From a checkpoint of a small image denoising model.
Model: 2.7M parameters, 40-pixel images, arch unet, norm groupnorm.
Training: normuon at rate 0.0083, 17400 steps.
Data: trained on rendered solids tumbling over patterned floors, 11.4 epochs.
Rows from block 3, named by matrix and row number. Rows with one number belong to one channel. Each number is 500 + 40 x the weight over its row's rms, rounded and kept within 0 to 999. All counts start at 0. Numbers have three digits each. After the name is the row's rms in percent of the matrix's.
# convs0: first 3x3 conv (model.mid.1.convs.0.weight, 192x192x3x3), inputs 60-69, a 3x3 kernel for each
# convs1: second 3x3 conv (model.mid.1.convs.1.weight, 192x192x3x3, transposed), outputs 60-69, a 3x3 kernel for each
convs0.119 105:546523506456502535531553471500470448538543564510505473563546545551527599533515494515520503478530452494471476519509518549452496551462515511565554554580556540606556444486547551481413534473489497478519533519498532490481498523520450504540488505461529519521554519529559552554
convs1.119 093:498483497483486441508493476479509504477504483538544509544514469514520555505511478540482467533545508477514523485533519442491533520524532512520516446457545552530462518530516603527520471459505500529553455473476465516563505590516468504433542518493445525526516552577512485547
convs0.120 093:538527518519481523508503489527515502512482443492483469410430448379392442367413405544538521524584542518545472503523585519544515468509543521564481502535512464529486576614623612653530530616576479480501513492521494541517501532528492466515526557497521552476542571572542521562
convs1.120 106:443504487499533431540568509467464490551460412515465494587587580515531607502513526536508564515492513490509521526537552465529546506559526491524455518485437448412482525541544495606533520551500464485503530565503533510499536509519560497517515534531550490519523503490526552493
convs0.121 100:564578525559643587553493564536541529501471550505476519520542569493482542517491528528514535451482445414466526522474552571534550505487469516508510561510533511502534478535550441442446489488494526494459513460495509459524526565487491526556481497451533549531472498452536473521
convs1.121 099:537535543465507528561511481505463494479466476538476492521478463527561527570486464520520453423502493454453521556549501507530471516493510513440549422482495409442509441496472467569519449458495512463476476467546477511562515541502559565450487476465501463462514617538532544528
convs0.122 094:505438411439491464452459452520488531407401412446402469539560576501431456565504507472434493479476356433423414494439459542510413490528525530469500560441565497446506532450506573432452507470482512473538486524551496513488484492443461590537433492490452439480526552541451468498
convs1.122 095:470508483474515474528498456482443503504416519559505530457484509485532478518488543542480519530491496558503498512572537499468523514524515547543536489545509617464494544467565545490498497478470493389498499423489512479506574547604541478612520441535476523533458506452509505546
convs0.123 102:427529529556411516456494596524518481499446481479495510477469481496475496517497525483475492493504487511513468511536492499581487500527478501507534510514550534512529502465510428494550557546552502513561493626470478507527483514529564429539514537541418402474454492475526484486
convs1.123 100:523495504471582626519547471475495549484555480514477477461429445485518457459445475542560511563558430547569604489488481507471437556477465516512503490498469530545437496424478514594603531513519499493542535531432547475484534568561529485499486529546484513530485555388477502447
convs0.124 093:516544563480421490469485500510496480475423513489464530536518531504488558556552524509457439553459646532530516455488467497426450492412464509564447435507489478487467462528489443467436537518532455510468493519499465461484436455452476482512406421443458503471491553492479529454
convs1.124 097:506453482536453446435513468466480498516476440554538487493485463558538456519466454508453490485427495462503477490519504481475519462468456534508560484512538517541522541476498552518436475448514538491492470452550493470529519534546495548566531494493515412583507473527506520525
convs0.125 105:480547572545576565545486576586613578591626606506523535503471495458435450477483519519538499506522491434467539448462497525575572479477493553486527524511538545506567545489453552436481520494461521546529515550529484465515444500499451450475483584509497509492509483481483484496
convs1.125 092:495505474376527462516410480476496484487497424491486481472537526493502438503556501553547518457516513511440505517468476474518421532515537475487529575450481484528499513506490575447480462543446499513485514582504460528517558441477439525476538590578496511473423575522510479505
convs0.126 099:451480476361456459428457489498542522502569560527487551536500467516425554539544582449495442603532526493449461517554572534452532495490498498489470565486443556548491545450473420460492420490449528499527539495531482509480448463489553570582464492591479460504489423473493473517
convs1.126 094:590547529629602539539489444565541515558507470501480413510533539469479544498544538519513521496440509527474524514590484457524443508531507545494531521547488510481543489487505456467542532476455541513505498503519570535523409509538484488517519535547511483491526531420563529465
convs0.127 096:563504523571482570503544579506468494494479494488485486538472472494463538509562527459510557478515525482538518464516501503589525428461456472560516614483511597425500605425585527605517458570453479456429471495495456606522505540497439513493516515501514503513549493556509523564
convs1.127 133:519515515449561513438512427449530446493479491542502499465464498476535437531432520462478476473468549513458538493541496501596411546474508543492537537440540464626508471520459467512409458475466496448507429537462522497556479522515560458507506511470464484550529442518492474507
convs0.128 109:507503471527477427483462441491475509395371428389388395545507486611595493561588547465491513477425518439397439463513516416486541489484477492456559532509546562584603476473502513534537512510548484530485520457457513462470502522504459426528522491526514464502517537532474516531
convs1.128 082:550555534520581547480499505522506495521479487427482518526517525429497512538523530522529522503533478471507433524551488495481465523537542491494505516479513587585522524506526542511516491554507435454520517546524492480500486504472473509486508453443493498540498483451479564527
convs0.129 096:433486521537512495544506470527515494489527482514507465533511472523492514509516496424483500495487531441479503451467497517497475522544456477457426445436450462437479498504494449486529493501515468451480397447533462530454528502522542440543549537582480509475454529512471510497
convs1.129 110:468436572507475564512481547484495456517506402488561465512523532466409479462445548499524487442509508404510499505454522506546566517561458434468483515541504440459511536509531509569526432516427528474502526473537532525508503479495522537544478481467532528540489502505555579582
convs0.130 099:514518486422511512391364420461448522441444485491438500506552513483592588553552547455509458487480455448495444576535463551551431455467481517536534575638554523515582491466453546529498551537477510470537520534568483542499519452552474447452528551503481470462513518445523515512
convs1.130 088:459582536484543527493533551474540466419466494430460515505434529458445441464410429511528529474535517492538561474455475483533485509527544456494560471418541470526546494469495516416505523516531503527501494394506517530491520434519565546488484464536534514442451420459519498578
convs0.131 104:463514496564562517518521443512511525552463487502478503484489525493416454524475494488502464575470570477485465473461470474520502526402548518484461420413392491517482500466459463430418538502463476468444522466423471466487496447493489528479498487486512537503484449482498501508
convs1.131 121:510522522454406518494402473519449522551481468536484469440413467511512434483493482543490510536451424496496511465476470593515455488491486553538528470510509471521516469507521484468474510486445505539482516471468453424442522476524565519568539499540581497509526532465454472506
convs0.132 101:556585525590625520546573564511509493514591510586613554486463457437406328401308366489483520535594621520491536487538472507423379522513462496441498482536463530535540524528497559530523526492475496498514523527535524547482482489473418451473471439485503506454450484469516500490
convs1.132 089:479509505513390422491496422537572542567583539531525516525578535521442427506484446435485561422456522458509516506504515493503552511489525515541464485513490533517518500486541507459485516458496519558529509550531568539527450429497421489524445500502499525497539512430596573542
convs0.133 100:543465474481548436520506463515500510487548501504550493440436471413339473460489527512516507459529536493475465530533508467448494522467512575510450591560479516499412505536574491465519536529487512533550551521503518491504546528506456421460446460479486518525533562526518506541
convs1.133 086:482497537455513499499507550518537474551518532456493474555561544603578547605604553495467510540564515546517486521476536517422538514457502504506465480477440503475507542520482484512521524463498523532498538511574595524526492485442503487443480544485499475431455397476528511507
convs0.134 117:499528531485466510474497479572688592545756680268242392466511504396355414331288329455473474406466467447440482467429458486460437499489487501548558421448537466425460508501490490471455531498506472530528447473483462451473483492502469517532503516545472509467506517453509461516
convs1.134 070:484514533493509457567524500447460505472442483400465506521524593521534574511555494476463477534451500514528584433502475526593617494492549505452526452482513426476493473469533483441533439457537556486500505510500524523483479473482506499475558539511511551563532503516489509565
convs0.135 104:545533531543574591546516521463520481442488505488503476469467481459444472504495489548530545484520562513552563525510483552499441552466483580581619572504539541532531555631542521596477538489472489516424557554563500468501508544502452362422474412523552574565561587542511526558
convs1.135 106:492494499515399457554486506474441449462459517526490492565521454526565542449480475469508478436407462520483547510493478425409511568496531482480477465524587492450505503490493522481380505478500470575561501517497492504550446497529528503501566537556468431495474436484505525484
convs0.136 101:511544471556540443470380429456480498481554496513498471485531456419393455535499456542524586407420297507472459483488553484452519470520544493468498453595521486490469515493520504492585488504501527498495533488477539510511447436454489504414495482423449405445481499511442486578
convs1.136 094:554529539549515477525491464495490458493488533516550532448437467489448412507494499548537566563489445534420511433517511540457496482485456502549498550581518543410565533542547493424505477451438519482461518473461514503538536446468504425463486476485447552525476524593552491499
convs0.137 095:470453437497478499505503502483539496546608543547552531512526532530521472511543502530557508454537486519489491487431507540412420558542466552541539523528528523539531516486513399466568440471443522554567550493463491493494530543566393360509508461528545583557543617516481493488
convs1.137 115:404463495444504558488474465491576581421552554495512510541479454447474526515485487460458528450452524481497461446396456481391466519445485465546481476495453464548475492441498488403443499483482534526491467480481519523548466488419453531530467419447547568538511482454535470489
convs0.138 086:463521505495511506499512506503470448466548478457479478460504430379586495463483468515491522509518454481479536503535547551572596490553500561556531444465508515584534497504470549473482505483508535458523531508535509493517435515447407566499463524501544570505483546517497526518
convs1.138 096:491506464494505481471481542469566522470475488495461459578549558473548561479553511486500485464526525457513473429473478431416447472371392542456539524636594487544522452483496473410417489467499479499511504458493488536501502475504487483493496483491519535524447429505438455520
convs0.139 081:423428472483419471439350367456388419418385439454426408506519552548513462538508581546564529523540522534511501507488499508536491484490476497562469514620474543551499531463493399501458448494502539513473467608501476502439448509490529529494511533481497557484563626517485523496
convs1.139 093:454475444436490481369434478511580494490597501491503479507465462464484481541460509543571491507560548458521538485490518470466506475477507442538493489552449445488428479470536531505528528470500496564535506492459532549486491451497477468428500480482513614529554493466520548518
convs0.140 115:524541501521535529525551584436471461605839591613702613497581539617707595578616599531582511495546521533559528502525497485453455468466475547574502574540548540583519487512493486503510513509549456497454513529527541574552495518494519464497516441493463482464495525486545569517
convs1.140 092:554557533549544568535476512462391386458336368503486470558454487482333457497475526523462502502473513488441471509448503504431508475562556523465407447500496520491518520512491478448477448472454513485467513491490525476458553457496563529531531598515472534507549557489502522526
convs0.141 095:446445510445481622497568565538531512527539521493550546465430482489432482466501464513491440563520494495488505454493507446587471525497504494460540458527572555484486521468488511441477506559485497488561537520506479482508435458506466436458472407452532525562493606534521553517
convs1.141 092:483483466496405484556507524502509441553566524470529529487475414585510469489545467438403518518486468455429476532498521465424460483393467547550521576510513492476575547539582449486506517513523559476463512502533489495525500456456465444460498537506566484473510516519511471503
convs0.142 102:472526514491540523533552528495557510595672579574642505564483465438476481404424456525549476488507455516477499455465423462507495523511464502510498545619483543477511485573524502474478405469443507540486501570516544573494503520503480398439424395478550498543532532506499518473
convs1.142 074:533489556483416580471456501444558473460511563527481541469479494495490469472444490482519489513481456473435517494447553499441536560579569538585464542548452469413577520486541506461574493452484475462441463457507534484517445487479456455514491555505542509416511531523474508562
convs0.143 096:483489512547513503498520500516544508535569544555589509519500509421367481462475502489445464419460506517460484486468478454440547471451498418423427389370464432475473446431504419405546526468507504459484516503515539496519497493469487418460463483513468462520532432431492460498
convs1.143 126:551577442502474459550489452526494511536504478541520440474441456441437470447485457507437494532483470507523489506494471476500434482498501523499478498436485516498476515477496514475474404437515492491479502611583512471479475525593516458487541536539533531516497511498476446446
convs0.144 106:505495509499506514487502571545608525616711572517596520514504526508490496498481465479475476474474466431475453496490432483471452454449456525501516507516580500523529455462485476432510492428508467478466459528478404485490459520516452465560368417481485505469494518531531484440
convs1.144 087:474473457528504482555446519478475505586503462511492555499469545507477533485539529490436488577490507534488483482492473528501515516478519492472539391458512418449526435494598472479488489491477506421463534441493450473527492451489534520481508547522545475468504492474449452425
convs0.145 102:504477478486585537475474482520530511540557554541520507487482516443448443468506514462486524525544564489508446564531557530477515461462496401361391383425426462450395565598529579551599508498551473525462544551523453486527514475520474312586481447528535537556562572575535481531
convs1.145 124:494499503473494511582490465517478535628420542529474474474532456460484587509442492508519535498485494409464496477477529555531503484526517584506466500438464529387427492494506429524526458500475536577576546569472487553516472434415522450480550433466551560518496591518471473505
convs0.146 096:525479541456587527515547485528562541522555514489509499475446473483473435548504484488499288376463395510492449523483645521451421524505524521482491517507437506547505474434481445456485517510508493512501500513456481448473533521470522535480486461490456454455431472476507502502
convs1.146 108:494467536514474578489469511505549509494455407532506512541539526482562504525508479524502454520534548503518459580538471570502471479451451488445462531536510503473532492505489473504456528509490483508451480452463479520460462511545507531529437502500485472517539494484479455490
convs0.147 095:505442488472543456515554455482521484569631546501519486463465477474495493435438482530482449459523474438471511478475455468521492476526500493480518481519507482485513533514480489471472472474463528510532491536497530543487508511512513512487477541485414458442435459414393394408
convs1.147 092:511476555473457461494484522483455451425360413527490531531507509432470418517561584542442495502464430491509491536502526480481505496503484469475492519489543530440451451490472500544477525533472524534541483488473595562545505499446519498450467488479545486532532453497429475486
convs0.148 097:465513482534522477509486500495546487449520465494501474452441446443455452489493460495475511510493444511493485477438475457447511514417472501513446405458504413446450512522439434366485487484506532563497502498493535444504517505532561536510573543495501503499476485472501504498
convs1.148 108:437464447460483460533508556449474439429560458477538514493462506528494493487558555509497486514520560469446467418501476472537497430509481498497451489515551497489523541547526490522547531475441494470425512534434387440448473532510462502515458446444462445479481474525541528463
convs0.149 098:429472479474418486490545511555580553525449532442436507474542517519500490522504478551483407499469527470471464556571583510482454465473504554487459613469497538524514430450458556528439522510444450503540432460469440545487450468511453525454519486487467401407471499425474471428
convs1.149 086:447482565459463498512407464479481469555514545550514527500505467547575526492558535516525478510515500495440447494484515478406421443450555452525570481503576454559588518512544517516527542513530551472501491544600506485452512485485503488491530499516557514516572528520550526497
convs0.150 100:469506488515544460521520446482502547477508543444542563497528573521548491503552550531502477502417487502509491520512461411471463460473476530509602439528529482608578471414426473452478422414490500490520445503500460478469490493455543488482573467418513499543496517448481475456
convs1.150 087:496531459442497508492494501457519500425573621500536569493480487487492538514567516486550498401458445559521464484567507562517563505500551469481466530536595547558546463472501500470508538540476537547599535565513557521515492471515489490515474481536458525506506559526486497511
convs0.151 098:519504488503531485523537444564603582530588532533526490473463433414380388438441421450499474485531518460461433486452452453449414508521456511546502467508481535477438449457421445456472466493482490442486539479520537516515496426470525506488480517433546488509521488518499468473
convs1.151 097:486425446529463482513501455487523500467576510539570489522487530428531514520553428424521520463482525549453436466499507521533513533506494556520432554456383499509476514530475491513491421441509540528505499519613516490472473536479467543435484480423505484532527505549519523482
convs0.152 091:555500485453440477533575535501472460512523517465500534418434458493417513515512460582515511437427527453505586442465486419486498464474463496486501478507457472453516482447511663652489542514510530553498484526445504525527430523523608566419440396457516465482526526548525520548
convs1.152 108:494451461436514479469529529515496486472516522512591658520524452439525567558564598433498514520448558545565379563558463537486478516557550479521540531557539527502495512519521530475445467530549543538517533514474526458486500506539469536508474424539464499493479584501429428388